Weights of a small self-supervised image encoder: norm batchnorm.
Rows from block 4 of a small self-supervised image encoder, named by matrix and row number. Rows with one number belong to one channel. Each number is 500 + 25 x the weight over its row's rms, rounded and kept within 0 to 999. All counts start at 0. Numbers have three digits each. After the name is the row's rms in percent of the matrix's.
After each channel's rows are labels from the 100 images, of 14848, where the channel reaches its highest value: "top examples" is what is common among them; "colour at peak" is the nearest of a few named colours to the mean colour under the peak. Only what is clearly more common there than usual is listed. The data: views of escape-time and Newton fractals.
# convs0: first 3x3 conv, stride 2 (model.blocks.4.convs.0.weight, 128x64x3x3, each kernel summed), inputs 0-63
# convs1: second 3x3 conv (model.blocks.4.convs.1.weight, 128x128x3x3, transposed, each kernel summed), outputs 0-127

convs0.32 084:479503502495543458490493476503505480508485449522569539548483483462509556515519521517525503453488525499516460484475488492463497525497507515515514469460492476492471489505467486477494489475486497
convs1.32 097:467517502491518551508519468532498572518494490504520507501465493468543453475485535496525479484532502539483477497527499469514514527477500518498483532516432447481508468474519510470510485508498483527523500473513531478497486556536495540494498553491502489465499523527510486507485489518542504497479505512481548497505520500510510456501443501476499490450514462482478514517471492458492518524504
top examples: pastel; Newton basins of five roots
colour at peak: pink

convs0.70 118:510507481500469499504467512469475483469482482508422491499529488473511508503557511511480473544487488502527511492521511498533569519534459538498490519460523483530489506479513490520485493501489538
convs1.70 088:512486514538476503468534491507496481491511504484489439511497514486522494495519516517476461485526505496486481466499471482477476491534545463484493491533506459484501502492478545520533491498483516492570489490505528527457454491519489512465495506490494499506479550532546481473481452486477508468513513524476549518481482468540489509537503457533555487484525526457479476481496485523506554491514
top examples: pastel
colour at peak: grey

convs0.63 082:468489494491485508495496509544531449489515493463522499537473512543489508535507478473458506511470492441510473533483499460450485502506518525503506489515518492462536531498487530512488497476530551
convs1.63 107:491489479500514509490490476515518512482464486486481497461507507470525493523489513515501508502508444514536512545480538468512535493537529510473552486414511537505511479473507500488508497441482518490538434484481485478544466512544466494464505507485526532507452477492485515503501567494511485487515484489490504500485511536496507482462519488505549465516490471516541489485480474498503486473491
top examples: pastel; Julia set
colour at peak: grey

convs0.118 098:475526511509518494484536506489536504559495469455484484499520478551506471516478499473480505524513515483504502535482500487492440495521499486510484496490488511457514522509501466503448506514580525
convs1.118 098:488494482489490535470509491507487543526472461522499527500490485497471511502476519504483573500462545466538525556449487511475530440481511537504541469490486517483495508541486525480477503463482515475447459492514530493497497420520477471506515500478510484477476510515509547488498543487471525504500507517517499490500497510497509494459515525508533493441486496511507518489511499482521471477498
top examples: pastel
colour at peak: black

convs0.83 101:506488495464500475503514482518530502515460463478448486488509484470502468494483492527479485527497475466566473513509511506568503499490514517490512517509595495522488494482488513518490509482515507
convs1.83 109:593465464473498516489475516470474504473479491496530461513505474493486491502515453528516525458478528541420510506466500520462464537514494486458490460545493510519511497513466458510501480474489500526517480497481494500481487509506526469475479484516533462518521497543474500470491487494493491501496517479501434480528478498489528503501528503493494495529483524484463483477478468502486516501467
top examples: pastel; grey; Julia set
colour at peak: grey

convs0.12 086:511452497452484501500514471433477496504496478489564483460501515484483514475507508537466499497490466509526472503505501501528482529485531501489475492501501505515475542515509573473489508526512537
convs1.12 082:481502498509477487513498482465505482523483488511494514480488489562500459488527495463506512510509450547490518428480506516508475492525485477484469507587481482528523506484497501517492535495495495513564487472538504529520487482506498473527513486469511463464532505527521488511475485468443507500489491490528495534494497434513524478468489533446490511522520475522530501527491500525515490501469
top examples: grey; sine Julia set
colour at peak: grey

convs0.1 078:508458513465525498515511481469515467518488501526467497550459501521515496486505495465531532481539479483513542526480510483470493443481560506511499460493484479518511495488514535483541497485473530
convs1.1 099:504494503523509500527475480508467515474477542518504510484466540465478468448508512500538556544504485458491500489475507461490464491474450520518511522500500550503497518535485440468459497511475453485453486481506493499466509452490486485504505491482501539496457478518515512477494544552510515501502481474523481497479485486547513501469486507514498498483477468500520504484527459529466451499500
top examples: pastel; Julia set; cubic Julia set
colour at peak: pink